Weights of a small text-conditioned image diffusion model.
Model: 15.1M parameters, 32-pixel images, text encoder norm rmsnorm, text encoder activation geglu, activation gelu, patch size [2, 2], layers 8, width 160.
Training: soap at rate 0.001, 6600 steps, batches of 64.
Data: trained on rendered made-up planets, 97500 training examples, 4.3 epochs.
Rows from block 3 of the text encoder, named by matrix and row number. Rows with one number belong to one neuron. Each number is 500 + 25 x the weight over the matrix's rms, rounded and kept within 0 to 999. All counts start at 0. Numbers have three digits each.
# gate: MLP gate (text_encoder.blocks.3.mlp.gate.weight, 1152x384), inputs 192-287
# fc1: MLP up (text_encoder.blocks.3.mlp.fc1.weight, 1152x384), inputs 192-287
# fc2: MLP down (text_encoder.blocks.3.mlp.fc2.weight, 384x1152, transposed), outputs 192-287
gate.561:524509520518516540480468451484520484541501512523461477479535504527491493552472473506516487472523498505512532512531503477526480471546527503495507489481499541491486499531522459507495511533521513533522481485490499484502484478523490523514533520529508479481493506527481510509487503528507528543
fc1.561:489530523481466487484495520462511468481454493507472510451505500485554496509472495499502515496509494475497491468523486465483542467548492560503511516533495508476491526468457478519506532535475486465506451486499538458455440502502489481518561465518524487508559504509458484533500472497504545465
fc2.561:533481516561469536530488522430547496515488505481484499444535528548450544493525490505547520507524458496497477466457505562494505530470549492466510535488517482480469456491535500517514489523495527502433545472544479473514478483478473526503499534507520493524476558490492472497471506477496536479
gate.562:518464520556474561522434496549562480482417472494561519483411471482520457460460471508457501487490497539560529483490509466516471511486475495512537504552501488508507509531493561469550539457508527577466484506485460513541468512509493515456538532493513470522530548556499475464474497567567476534
fc1.562:543515501528519509574422466554568481504464502472539490507439478484511491529455541496469469497484499474505484443440486449535485519487525533550552495523505450558490561530528543475539515511494513580466461527488520515509480515522507515449484503459512468516543557568462472530519497514547471462
fc2.562:485467484493532490526579513500454559459527514503482527506484483490559536472492512529538504542517506481459555497505460459488537518452510497478552514521493557543518488476471526542415485486427518513496496527516529537524515495483489537557552487484525530531434475568478497483519517471513515441
gate.563:466542530515487504512482504465523454474458515491496487481525465506452506533506493541446480479515490505494527559490499509503488495510511504523493491530472495494548490480509508528478524523494491458528509487465492470508513534492470495495519502502487515499528498503470491486502471466470480512
fc1.563:501494544526533506482539504507465495485550501540504512468442504573504521504509501493492505520508541519491539509493466522465541538548500481521520501473499516508513480480507503497428509471499442482476536529466504507476535528491539472515479506498514474474474495488514553534466511530496507454
fc2.563:531499489495484486538472502493486519532506478458549461510490502460512517454474518509512503498467494470521461488504494522545479460448495505475518495497495491478507476534469488515606460520497536475530470482520502467470463490473479488467499480538515486525495464483529479504527488477495509516
gate.564:469516514500447545475487499452523483524516530491491520520551494509463489470522506493502545501518506574479521512509479528550463495506486491484492516510470472487484480541501461530477466502514485528497478491537495480434530512495471474480496517459490527506486493477504500503461508532514479440
fc1.564:475487527507514523493507530498510476520453502523544547479569541489481505466500520518518521477497485524498512532492513525519461527478516478521481487492486454500498485553489450489490499478503508526495528479517522460502498506516473529490479504469513492490500463510519519483485506501496509461
fc2.564:488495483518506504499491486498471543494514479504528440488457498484516535514535524513469470481463532459528530495491505502470534507499502499485529510486532490468538487483492494500543487513555547499504492549501456482524515562498486538523460476503502541526549501539531481493505513497470464522
gate.565:470487456485507498500475493492488526489502500514477469485489498492461502526504482511493520478477521524466505508506526529574505487470500485488529507458465518527517494510507522518516508532495526493490478528497514479493493512542466469463450505494476490542508556484513520488488468465462494439
fc1.565:483507499509468524469511489512460515505466513497484510462483461499496536525495511518515487494500479517474507508501497459537483497490513519458516515517478547481499461477511571474557503536505465478497508516530497497474513520501516519498485546478515510486501489503449465517512518534505483528
fc2.565:474472522490489539488498506493447531505475499471508527501534503519450483482494460475510471503500511515532469496511518470470500481518448530496480509517532503496477493539551486531477506502522466477508512475511501471522502501492488517523497511484495465483484485482478477540505472542458476506
gate.566:476461466480513493493520489542497506528507532517517490534505466503490499513459496500513492510499507472474457537487497485481479478504476503509527513505525541487506505503494510535478512479492540515486510473489492470512529499467527523497507489490529529522527475489453482490488519498513470454
fc1.566:488488511498505500502516485492537474514484471500519465471497471502488502515531510483495502475514469469544500478493502515477473531501495513508508502475508508478540498478508510513486520506494519514492521497517514467489494522474476474432491523563531502471508515458523476481470475459503532461
fc2.566:490514494528499511505496521471466515504470522502497467519489579487495532492532498487530490508497490501506492531512530528479521507472510492479513486465492506528530487497490488554507487474523492494506487493526498477450502454470481507492480530510525514499498519445493507480499489474505530492
gate.567:527442490580493472527509508448486529531506491480526528516521484566515514494547436478512490494504492482528515512501462514491477506547475512517489525507504499531498514515466518513518502466496523538465560463451500476514471494505494500534518469463492531502484472502515493518486484535450491446
fc1.567:482473525567532436463513522520490530569475536490569488503495504567465506462514458515489504475456476477520504510514433482514451561524491533493500468478501465545456480535481490495532459478500593548480475492486481489528507492443490505520492499453533551533509484535490508513506515485464461471
fc2.567:502485442497546493512503501473534473550505491531426516469463631506520499524504547517519453541489492518499534520517528502525509500425475529461491499556456475504511519461399502505469464476475537461434462521532480554521481490559470507534500502490532464541468552547547531402537515455503509533
gate.568:484526485519551494506523485557484529483479509511549534465505531488495478504502527494485489526457505469466496503492500505488476515493477518481508536531498501495485513506484488507537498484481502460485536488534528543572506534524497514528513495491515488547504529469500475462542478495500567522
fc1.568:518503537483478520519532467524519520522466511505500502520537514473491505491511481517504486489501504486485494530484499466509481479496471499529467504468488514501501493502482514448516542495514477475515514463477480508494525491462512474502505533513511528461468494498525487519495506507500513509
fc2.568:548481485509501492509490508474494455470505487486485525536514535466538478452468532483536501543474482508495495497538485477455442497505509534501502504475493509521494518493508489478532509469479473457520510508441507502484512496516473535525525550510493477513544479492546531497489521481491506506
gate.569:466527500536523568452496486461476522493500452518467490515506504545540506488454530508486503464530505519493481486486497520501458467455509459463467498481490526496473499481483482544439527434482545520493499486501533499466496466495495475511535525498489570475511497522520521505484449533527502503
fc1.569:504534466469487439538511548554510536473498489513550473501497501509432535476477490522496485518513488525475480457522489473497477485471552509523505488540522485512564452488528514457541474539533517501547480542475514537499524530513473544490501491529531495513495508445439507528470506448484520491
fc2.569:453508469494522519449448469488465475546507556478529453540526473529521468544520524474496500468497503477460473496474459481516550490533526489502495517530520474527502496437471540494525445520477470489453507509508481492495532449556481553432573483508490505520519532503539491621533476553502497509
gate.570:507493522475485482517492468475508496494476524493501472521484519475528513464536548503532533530481525485527517472512510502470492498476525512480558504499483492533491520541500489462513497514486490518481538460498474509480488483527524482482493499492500506515530489517468513523489516515521536530
fc1.570:476476489514468539475527508481526493496501509512491509512480487498526491491513527503484531511484535505531523478515499494493516516477487485522518481491476502533482472532475493501482522497482538494520488550508497485523508492512490500490506522504515477501479519504517511467514493525496514502
fc2.570:506501499474493482512543512528501488461467486497486488529494531486522478486502488536485482500462527503526476506489509457504502529498477491518497501468488493511516505525474522446483541526477521509477512519493506496453496476529504510525551510514533523475489505527490502515490502532517518510
gate.571:434493537497535521464526509544530530510505524477506517515504531492507437487516553505527466516473517516528450491481476487506553480458449486506521538479506496519517543550539498440494524513526494560463478494482520474468511483484447515549506481513510510488447466457573480497491552554544486481
fc1.571:460467518472543488496494572542515545503487538489526506513441561468550522474516535499508519574484523506473511515516482465503494508473494492500486531451513455465507487553577506496525446495492491524479489453466515537431518516465482487508509522511452472529530468451545463487530496542487462473
fc2.571:488537513413461529487457488500502444507510538477487483455503545543481501461463508473517466478512462457531530539502486552507532478448476512496489514468446489523494525499549487519446474555491504484486546480468500461493502468463479492490530539488486542512470501494434532509484494522535493496
gate.572:479533531486507488506497514464486506518492446479521480474531506488504476534486512488495502521530514503497499473510472509489501492462501478457504497498479517543482495457506501509499524506501461496492501511506487495503466466489473463534494498524502519520471491471463534478449507496467489510
fc1.572:446524492491456501492530471500486508509513484470541500498507503515487461496505513518528463514501498521520478517522502531499452486500546534492512444493494503497516477535498477524525532485490496468526509485535504525539491474490490530485529515518497472501467499534532502464499542499504510498
fc2.572:507491489475462509498509512494514481467503474519521481485550519506558476509503501518518495484483491475517465540491456490496474464520505468538496473496514529484492536492453502508544502510502536524488511527516497495464498532542503496509487480484472510518512474517564484483506478498441508506
gate.573:484479440496546524504520508505513483507493499511523514533470502517490499502486513538489524500508537487523507484505513494477526466458481535517513530516518529475518520487490508494510513504518532507538488510512559486529492474493532493512489522491491515453463505523486504498551523550489522474
fc1.573:499516488508497468540492538468513535504515524494555526494488471501491494521509514502501508503494493530457499490451540511472534486496551501478512479498494463488507439493523500500468470557495518474509507522496536511480514480506539506509439516470450474475498488461511502482515537476514500525
fc2.573:447484520502503499483513507486515488522499471525502496547503500528507513500490504506507490485511535497509470507518545488516472488544514492509513485496505484505536480479502535494495506522499452471508470513499523488487459462453520497502486516530491489477527517524459467495526483486472514507
gate.574:525476491447501529456521473471558536541482475509539478551452483510496472533529528465527494518546519539531509493525541546513484548539562447517467526485502493503537451511507497499496500476478484552511516507486516568488467500499446521478517470502532483506529447511497516504523529495528502506
fc1.574:484515535524539508542512577517506507482462495503507504463466497551481505485441496554470478583494543523462463537560522493449458507501477510447530462490511445496533556513557541506495508509520565516508550495485491439526502509494539543528545542493486581517487513472521523504499486484487504549
fc2.574:433515515506543542531500541489485529511485471493473567545526520548470517498540467511477474460492520521536487484458466486480560499504474504486500512536459482511585498425537509510524454517508467431480486493496525577447484540461544469503529485461502449464574512449519441512499484500508475457
gate.575:489493507519536481491462502499518514512513496501457478517472471453508494493514481504504504465504536530527500495475503500465547492488463494506455516526523523498533570542533501460505505483504533471519488514465453484527543488462480538482494521517483468478516485473473473512502484492520479514
fc1.575:543523500516494527486488500491480460500491504490476509457492512490489515489455453477524515457557519535431489497489487540504485487520501483500489489503519511469488487513487519464553469534533480488505472488490473471454527531541491513537489477480508482526533568496509509576487483478533481470
fc2.575:470494515476524498493522499462513504483553491442438532520484511487510524490471557510485471447492488496480519502446502475484539489514524475508508512487507506478464516519521458510530499516495486509463461509504473473492532512524518519504505489490522441514502470485508513475476526496522532502
gate.576:492544529498461523505493490516504553527520536528490531480462526505479502495459447538520484536505515472509527495510519515500502457522477501481486509484501496483529525477492524510533482519485503510478451499547484529526510467470540488473476511534542504483490490513504509527521505495480471523
fc1.576:526501506502552467486506528503530480480506518496475479482524500479501479494524549511530514465484492564493478493516496496494507518472476499510492546474511528497497516545461507531456473515547519521498504480475470524499467536500525499508486520495447487474503496504522521482482524455494487523
fc2.576:486511515522501507490466503527550508508488504494526526521472447496490504473526495455482515546487483519485508472492515512517447471529506511513465557489523507461555481520473494500490494512509507487518513528558540497488483518487481479491539532526530477494515460484441476561522539526533467467
gate.577:549491541506506499493549541476501468555469509518455525526500433514508521461525497467510495494507495477498532548511495495509514502506538552517496505513476509527504506496465514517520530450511524524438450460499550566500489556507493478490490494498488451521576501456530521440532483487512518531
fc1.577:515492481526437509467503491519488494474478512447515500488477504502481517551467511469500514502497501518465499494485473484506428508485480489460531498493513474499451521522506495455526514488531531531493494517434495500499525501546496536504508499553496487497469468509475528524506511499505492460
fc2.577:545529532521514503532489471519506480506469494516520475491484458501467462473502513496530507462498508512502504476515531457525450469507521507507525463526501440537474486531511496493500561508535506454506489504509507501474425477528455558494461483486472528497508483430509497475503492546501507494
gate.578:553535455455509521459539502495526534523533470524477502510543482539508498525467493472485521451495513479499498465534512484512502539531496517483492474502464484481503490493495503541488553510512474467484500502490521492499489483484518486511493501505512506506523529513521530507516492497486523480
fc1.578:462483474476465533489473467486481514495494486552530479508498482488501499492490492506480485555472485504487532501510501522490504506451520525562525486480537508484496459512502506484513504533497485433481537493505490462495493490480526509498510511491526491512512512498520482519526511504468533502
fc2.578:482517494466502516480487532498515504543505473512525518498520508512510474515500505493490490526488513495487506511534495497459492467502513504504473491526466499499525501485526486483538465481506519493503494451518459510507520542507489492505498495531477479494531498490499520542489509523508504496
gate.579:509452486538502449471510504504572462491496499485494502506524503526508457502486513486485512496457499532540507467504483494514521500535522465510518517483473525464507502435533546475485507484495490567527505464497508508491507515547493503491511525514502491505502485488515490513488470500437510558
fc1.579:498463455506490488524502482487480508524493481505505512519486487507483508508514535505512507495464491518476475483487519508496538539464484506511477538479486479519481495507479472519507524522526439472509501521513511506523517513500493473496525514513502497495510495486482480499458506506549504509
fc2.579:528464500547510521480494476505509524508500525484506469497545491481461455510479467493512511535497542482479523512490486508482487491487524502475490499532542507477459516554525491522518519497506512435484488528541451511501525487488515508475508516500482501508515511508449503522504489494508517512
gate.580:472502523498499505526492474510539513550541474497494518522493483529514513470484484500480501533494494449458469528466492509470535525502490500470500510489505522539483501511506525541523515504518533473545518530473496486474511538479461503505511501509498489469513483552504495494521494518508487496
fc1.580:550467510525483503481518500513465451507535465489460519518492481534516465495533486489558464520504459492501521460503522526475466481496518511493473534529514499508469501539514533485526491476449509524495487523502483509491542528533544490534464502490494483468488518480500502491482492486504519545
fc2.580:514488505521505543476497491484483497475504499501520467500515498524498490509500469518490513536488523470461529514500500513541491494470536485519493537496518506472557497500520524521519514479468476499458494563503502492486495523502501491484471504506457499533492475473488454511496496489514474501
gate.581:447519463521476489519505455455558533526525511502441497506522479491523525527432534471501494513518497523526510502469474520481476492521460497498533495484511494480526449477491456484504550469480489495507476532500499480502488526489527453473490491520494459512503489525485499492486506503513483507
fc1.581:491526530486490485479471482533502507471459506499478504500505496483507543528504495518495485533523500462527500511483493522536504492443507505477555469497472495484507499517516495469525474487509485499509450500495532495481494466449536528545505510490502467481526487472507470497471485465471500498
fc2.581:533487486464483471524517560525491499514520491497489493462532552505494520505495482530540485513494521474466507466469499529516538530494515498491533523527512521516459484455477527483459537503490525544486510455522582493516467502537514482510528470496507472503477486498483477494487493515496509473
gate.582:499466504509502471507498513496474530483520507511479468478493534492518547474476473488527506489502480497516507519541530521466486461559493490501491487445494508488481493496514521512517511516530481471563507513486513518484507503508471485455524530501523527494472537515517478511475524481509497488
fc1.582:549475527509499495515477558465542466519485448489471451512500500484528459511500504508494482501493550529526497490514512480473504480504500520478442505530501463467495494523495478509533473509503471514518507488517490535452480544552457481515533467532508508485497540452488487507527497510497502498
fc2.582:467511486482452535505535514501500516484541500521520479459522480529500516510506489480491496520525511478517503507496494495471488453488483502485490499472510486538503491476461493519484493478490516454490493512513505505478481482519528538495491513508509501495485500523493495450525469520507482495
gate.583:470522509531511543495465486484492521476512545465541488509500491490496477521535482523500493498501485498523533491515468560486479512468532479482517532513512502495486486475564561503536543490499503499500487437518508546529516506493530502531514496491498490481465475540496504489498531487506521542
fc1.583:532450555549484505498437454519536535513510510455470501510516432482507535509510498534540528473498522549480493489541483487506474497512520507519514478499484521463483435460513548505480493518486490520496500512525513464532485498453504497506501473462477487500507511520485490517473481492476455493
fc2.583:488491506502485465459531500549500478482521498528506496469506520461477439523498475522472444560537536490514491497510499530495497504538500518495482524511534516527485502511485506498488539517530513470499472504505521502493520512463504503498513522536501483532486546530501504556550525504472520472
gate.584:505493514507506471487503487500505490519507506493432473501471521498502495515470474489532511478483524534510536491494476527512491500546478542477489474530503536482495465492524487503539533524508517502525506469530486502513473468507517474505504494526474522519496494499493469564484516523552514479
fc1.584:514476510506533506502511488483529453494512500513516509533497513512501493510492514548534517545491561502486446509487465504527461490546475508492514494551483484482492524526492503520537463517526533504536499475508490519502518509504507499516508509483457443518539501488494497477445489494496510439
fc2.584:500511516513513478524500494538468488511472503476501518467506515523548497509505484483474476500495497531502555535490524506484524498497526459504532449487479488490501509456490451494484535482468528494470509541494462483517494516562472485491469495499496504452486520454491511523524528473506473509
gate.585:472515525534492470485516469519491482503499526504510517483455470535484491518500510476469499502515433508527509484515533505497449518506484477507495496508519485525514463466523487479530573480465509499524450518513474489484488480517500526537500557518460494472474511518482499485485474480527504474
fc1.585:484497519472524480504495506504483467485493505482453488510565541522495531486496486514471505452531498503486462484453516479474526472509521495501495472514525469469474529472485498524497476501505497532499484500504512506505473506508537525504491441539508486517504515494522556520515513495473468522
fc2.585:474507515446517542495531511500476507479529497540547485513463496508508510500495512545521553582491503493490477492519510482500450438497485521503512520515519496505532506480508480463517525523522498486464492519501526503497494505485499485513487536506508495472490503456475474465452524532516508509
gate.586:506467508495514484450480517518495553531482515484512500500484463470510496522525486487480498553462523536496515487502487499508497464501470524539490505480501538501505493467522500496462451518500506515465511521498485512482485504525526483474495510502474489528467523429506515476500470517484504525
fc1.586:520527504481453466514471494517456509499516527479489497469492523517538507466474499482501515477484485523498473530486504479512540472510458480521481496510520530497494486476513456509472515464493523482497541470474486496506503469529509510465526467493478486493515462473546486498548517482504515460
fc2.586:536491457509516495524476503515502477508486523490511495466476476534520481496547476544500468490460526495520515512529505509476544529506482464511516495466467513494449477482447515490511505464524490526467481486493464486525554486465492447515497509475460510487510497505502477470497508517510518498
gate.587:516504509472480517481513487468460500514505482462512517489493478524550439469470528501481536552498484492451517497471541530489526513532517555547453468529480472517468487499501489462448514446498475491507510518535499491509501502500512515453462513499513471530493481483528476494481501545492531541
fc1.587:483507574477502504492525487466455523526512529520515468490498476524496504491511486504554538499478517489474524484547492540473496533528482518541542503532519502513525476516496521467457490475510442445502493527516488498464466533491511519478490495456537460525527502455491471522481509540518497508
fc2.587:510518469472531487503495518525553501472471498501477528483512462483479536463528537478484484488496463488515442456545494527482466532471475492487508543502554470498522530514522486537526481488411511551526499515495472522524473502452525520504518464508494502497474496569512517489480523494515510520
gate.588:441516480497506483484434525500488541495460514450497514487473496514523485464521499464485487498535538493505498538540525520482540516459494491480515443495498559468528537477502551461465517455470526513532487515506501516503445494542493509488510526457529472501548486487497532515505514485470484497
fc1.588:523494493518496496513549503510473534555511485513500500508565539509443518509454524547491528500500508504451524479455484526477518524493490552526557543504484534503472499480494504546477510537534493464494533499507535515498504592479489507482524524535442513496438543499548498467529542525511506521
fc2.588:514455484482480526539495510464489509503465497546504494450483484542519508495496480485498501525488518516480464504499469526484517480508424469499484490452518468488485504560508508492480515484565515511529495516448496477553489541489452470503494518566484477486451525430532490515461521493495443463
gate.589:535471506489522491481492538472495525538477495501519519487508496478498495516456470485501480478465521462505550480452492469485504448508486510451475497514486481479537521493481515525493439469501507488484525529482506517532551476558524455551493516485518528561478535505523517508505535518508485515
fc1.589:500448502497494450491522499499504500486541501476534524458520497487504525476513532502495509503536515531509477492486481466493494516510498466543441470505506508500469495524521490446502450516507504469504486517525501496495485495486505525539538529522483478533520492506474472488480496509507461541
fc2.589:479482483498535561516510503524550491558466497526501528495498510512509477495500449460513454488459482461508494498519536523497503479527474553460494495511501475501544466511495493560482496481484484512444509529477494510467492534505519461492467489499518498518505493523512539516500529475497468489
gate.590:533500494472528498482507488494509467481474501502465520507503501537489461512504494553494532506520468463512515512500528501515491487488508493524546496484513541532518530514520489510515467482504482523472489492523513545505507529557509553493496490467542505525509506522484502495486497533498504485
fc1.590:547447560475542528487517501520509539502499551496497489489520496512562463541477498514475497484514475477499520515448500505496478499496514523490557470520525478526499483495522481542512479515479503505494510489500490514459507481505498450574516525480494496495518524463481455502462546493492506470
fc2.590:491480466502497536508496497500476487512480503507535486496469536484464514488519487512529527523461484482512457501490528491493482466500508502490473434500468477498476494494422505497485497499539511437515512509500470498503559519446521518474525508516519504533447475507506530500497494526533483501
gate.591:525525483498495474486501462522511504509512497512516527487458528500479467476508487530501511496502519490536528501502508527457506522494524505537555482448505545518474494493501550476508499492508551482517499512480499512541520518504493515479483460503474502548491502485523486518526518526467516471
fc1.591:515517511516470460532466496445555516487469475523498501543506509505533493464465515508495522468522512500498509506506518511510491519502488545533461505474491521552523508494526512489489534499522528468504514479545504558467527515474527477518506476538479510529528493533506523509529524522505472503
fc2.591:444500524515509469518501489475493497494469484494499506491502497489525528529484565505490505469486527498526519503465486525523495508503507513495479502558495491493496508541456499499515483521514482497490469496496480490494478459454465527491464498496518487474489523501473505529547533493534445553
gate.592:505489443492462495499484495579481537527484498515475502485497500490476476467518515489506484482497506496462522489544497506496481460493502510490491509555536496506468496470482532488513524533502502460489483502508506480528552508534509481494509481543513479536478506528517510464455506521494499540
fc1.592:471474526493535508494465556415539474478478508552511522514519512537525492498545483497501486518471518492502483528457507527511519526504493448522509499495488464541494488502478505492540476511473515525509512486524496508492459514510486533498481464498448519492514465482525526514533507499489455479
fc2.592:494503521481490508531532494546522511548493460506506520484497505512480494516500487480519491534490514505451483520514493477502503512515492510496454507524531503479468469469489504467526517486496496508507468532491519501518483473551493475473501534495483497517508519490476496488460479532523514496
gate.593:482479539540518552495504521535513536496471499541505482443510535529509518517500536523529499512474473508540500522525491517515484495515525469519464485482502513523470523497540490521509511513494500474486506498504491465493491510507454463477537456486469487521497474474501456463490470497541517483
fc1.593:533533474477494532464499474548552520510498506509512495486455475537506494485505461469508511500515486492521497476514482467521475500571498522474465486522480511499453507524468515476506495508536495510529505522498488521536482497516486521515520538482471530467487485536474486544499493503519507503
fc2.593:521538544502518476521498487478486518499500490505514527500518514504526514493544498501486521524508477509519513489485473547473506498519489511489530526528453524499484470512540540507470463523456502506502545521496502514459504460501502499497471477523535522507515488494479477473532519511480456510
gate.594:498471513506485482522516511488514514475511513499487524523467507483472527505519482516511519545508485525477530510496479499465485482513505507500489486526513467522462496508505507487488523491522522468507509542472495491523556491480522511497515542447478495565520535491499476502500520456487487507
fc1.594:486485538491475474443529510507525464514544486531518514480498505509469490526497521500469500489508499546530508518484488508506479473543533490479480478503488495537510526466512491533474539518542515467476486492477502485505526473532499543524498523507484439561500491491492488520509526546513506495
fc2.594:492477507494497527502499494503507535494481499473480478459533486520507499481478484478501509492512508473490476484506553497546533490494500506494519505491501520493515454511518501528536477549475486507488504501549515491518488509503500490497509471524538489468510483502466526479511511525469500491
gate.595:490500488509486491492487441501505521497497485521470469517517511497512459523451501552541475472532527505495481511482529537530522490486539531518529514477530467513464565517495507499501480541549482494464509510480479539487501490534483472500520509500485479465537493499436477438545459503534473511
fc1.595:506514497481490490499492486501469533514463491508483514489448526483500523499468527500506496563517495516517490468487541509523497508509505503531543505475519494489508542557489473540491488488508541508488500491523502549495491501491523457505507459478487496482508494540494464433532505462526470487
fc2.595:510474528417496535548529539480516510498490509523526487478464482546418494491503507480550505516545450485468510473517478452535493473491502509467556462473474515509493501545483508496477494443470500558483482503506509544552559513534506462477484457463528489523510479489481531490479498545514543492
gate.596:502457504500484468502493500507495528493516521454470468484500495494482494518484487458457490506513484519480469459484466481480464525520467519478490473491517492526502527510493464501512498478525503497496505494492518478560527519516521501540525491492524505493506497517478494481522498522502503503
fc1.596:534483446464482485494488537497485447501489508498501495501504541505472497500482463488449553493500505504513490502490500512497514511489526540506498473512492482532470512499521472496505514524506467493486516501509471495487503459494437496494466457470526497501506462466488504550513520481496568539
fc2.596:482459495511516510496498488468527501523461507535520513500505503489494510505458474504455552523504534507495476529501512511478531522467505506489519490521471509528476508469475499528491498481521500492508480477512516506536487495508443458478543521490529513477488521494486486488512503506485487492
gate.597:493545499503492521511502486547492473483487541528491475527524532541491515484475535465487502490505526489492527547551550528560580495487540517496505471507477499513476476510521507469484484488558528475534486471439485509541482531515549522478505489474519498526479490469527465492518492488453476513
fc1.597:516578490516487527505492537497460474471519531519545487526508530535520501522468515465473503518521575480489520530492565494529548500483499500475488437483455482540503482517505436476491531456511456519533510518454506520504490495501532514488498487511546481480516528498503514513501483490481517518
fc2.597:537500514502468488521467477501490531508466509498495557491465501502527533531541519554472481482468496464508481493486492505453481431537551535559448514502551507483537499480508526501456463531462495486485512532467501475476494462518490525474506515520509531443482511536522525503498536473511448518
gate.598:521514469494458508478542552464506508555527535454546532537507533549514481516483508483498516507489531518503556501511540497517491497470452478480501455504540459481528503489495552513502512468484487504506442463541481506500478476532455507479505455516493467497488537493487494508568513491473462488
fc1.598:463510520507535504489448486507507501461494464522518465516538493490507454515546505527464451501503482527543507496507524500492521490510545501518493546490493530502478487517533489528503502514483542478486539503460479507495500475493502444485485508512485517503510456529534503539472476511481540504
fc2.598:527496475454502506488507504508464442512545493469504546493523513521493482479455515521518511503470504477545499511488541498515522486551485496501522487500505512496517508484499500542542486499496474560522496510513464507503519531526482485504511507535529507490478521523490480514522515497486469478
gate.599:534522494495497448444471488505494478489519495505463499526450458514482535518486489454512501517499515481503478523477478507489459515533508487499489491509499439498454452518505463486526488519525493480517512476523519506477497515459451482484498488438484471543509507490497505513517510536514524473
fc1.599:472524529500458500523510488501494460500519467514498484495526488505478469476527502489491505483529517506486533524497500524499524466494473487510526517498461506511504515472476498508513510494500494503537497478477493502480471539500498486476503503483497473491487516493481479513465495486456502492
fc2.599:488481505476486485488486478501521498516533516503495513476488495491493523510505528515528484476507490487525488475507503515527489453524476497530532515484508515507475490513497501431496488485477484492535492526494501522491501520457471464474509471529516554487447522520489490477504531536486509498
gate.600:517495474514486476499519525517529523493452498482491485470514502483515518487499466529476500491495491501523469512495479493469473439512484487473495497508457464485487528531457519518478525476510493511507502498512521482520496431468519475512532499526488526517487505490494482498516503532501519509
fc1.600:510509487527491506508511491480539495502499517482524497490516532484498497510478532477469527516457545509477504471513519497487505480519480490474506465515530450507506483527494494488497542461498502484506474462482492479491489499517531506478487501520498493542527496497557470511529519506508487491
fc2.600:499516502522509514489522513506532513476503484508469530516539495488506464512520512530509543514492484504502500492486491465488498530540513474466506497498511521491512527520509517497540518507487519533488465508476515484512514542486503506488473522521468487507471515508524503499544507527513485507
gate.601:503499509459513494453524499548518505522498487475494501493475520497486466506457505499500505486467498536482469476464449497504496533496525502492510488518501477517464480497498465518515484509526494535517495501515508503522527467506487481486509540494504494503524530514458507516526503502470432499
fc1.601:518514475472533487513487511531496482474494493498515457522502459449503463468457460502484518513512502511538471475524513462524531517520495478547461469500515521523492540530518497522513520488483491476536476532494508482480491490502503513525499507497564503494470434470524457493443507444493495535
fc2.601:488479535487455492451503504558524501488490459536507543482463512494511494514508510484497493515529468487457510485498516492515487493522481499502541473487505511509478495524489496488504494494523496471495470525525495514473527474488509502539469504450517533492484441483469538499471487476511511499
gate.602:501504499502467536488542484499534525497519494480473456489510452543534499497516506562512499535497508480487513548530488488547464517489497491482530512518487465520498449537563499556512437454478475459514545505474513491476487422519443526479521470486476503519533490552477468488503522500491490470
fc1.602:486543508504543517489510468496546481487493507550519471492530502535539479548516476491502516533524480505482544520514523500542528505503507552502514510484498489510504470515515513552500523493516519513476529540453569475531555501529405524473498467470485494447552486529507479489533511485509499498
fc2.602:490472536516478513551497485541489530465485538494527557549511484479531523484520580502485516514519520502539508533511449461503495504512489495509509524515503491477513507478490520479481444475516429496502489489525509517501505533449524485516463494542511493492574528464480521480509501492493495524
gate.603:509480489476478485503501521470495519486507488488474482539498486496454508481498533479501507479493505495521484483484513494525536508488509508529511485510514540469510470506519492492479507473458533523487510475491489476500474512517470502483492501511520494496492492516516503500516538521496523506
fc1.603:481497514506486500533505508473519523506521487505533490499537516495519495510520497550518511511530503473509489471490477510509514510474517483528502497493471483506514505490520469495484454487510525497532529515528477512517481502466507503452519464524489470508531527519488454500498519483523496523
fc2.603:490479504503510505477481462516490501486473510488509517531468530504515479468505459482498532523508501522495490479489500484474464513511501489483479512540489497505492506520484517497515499495493496510520498531518511512504482462487456522523481501509499517514477509497509505527512483495461469517
gate.604:474504493473503499493489524503516475494527472514494483505502490510512487511485522510544435469509500462480519514506507492484522490464492506485479501476543542485449493531506504481499506496503499522508519511489496492546497459485506483483472529516466501493497500523532516496523505484528497484
fc1.604:462488497495500515470510497516525506515502487469484534470493500487529513492484525496524548514521510482525482501496501502510463500535519468486503528493519506502502504532537451457486530476502538453518507527516505526527507521507526484500513542538510535455491516483478522482502509518491517502
fc2.604:485501485508542522485530503495505475488540487490521538483517497466487474493525487474515481467483489492478491489474471531504496477538478520506501519499533511487482496482536456500498500488491491515517534502495473526497500510513510521540499513520499501501484512515498467508493516473534507490
gate.605:535502533477520464438554479476466557470483483473523516470559508493527522551492481454505503468474510535479500463495503481518483522463527513512505522514485488503468484496508475498526505494527491504488502482488487519463507512513448479425521505520476482490499498472492536502495470533496533505
fc1.605:495514519496529508514506500491524495495477532502474494534500512488487485486505522479495507516485512506528484505514492527459469480531504506472469510483505522541519552501531503489501507507477455509470506498450489484480511483477536559501521525474500479572498514493509476507473486506520482491
fc2.605:458523473485470476468546482518530502542440485466516532447550495511530507515480470497480536466485521495460509482499493465508505530494514513490520504480494496487488510492469487517496521506515539490480492482524505502495486538510482464463481511499497530493493502472495496492495514506489502478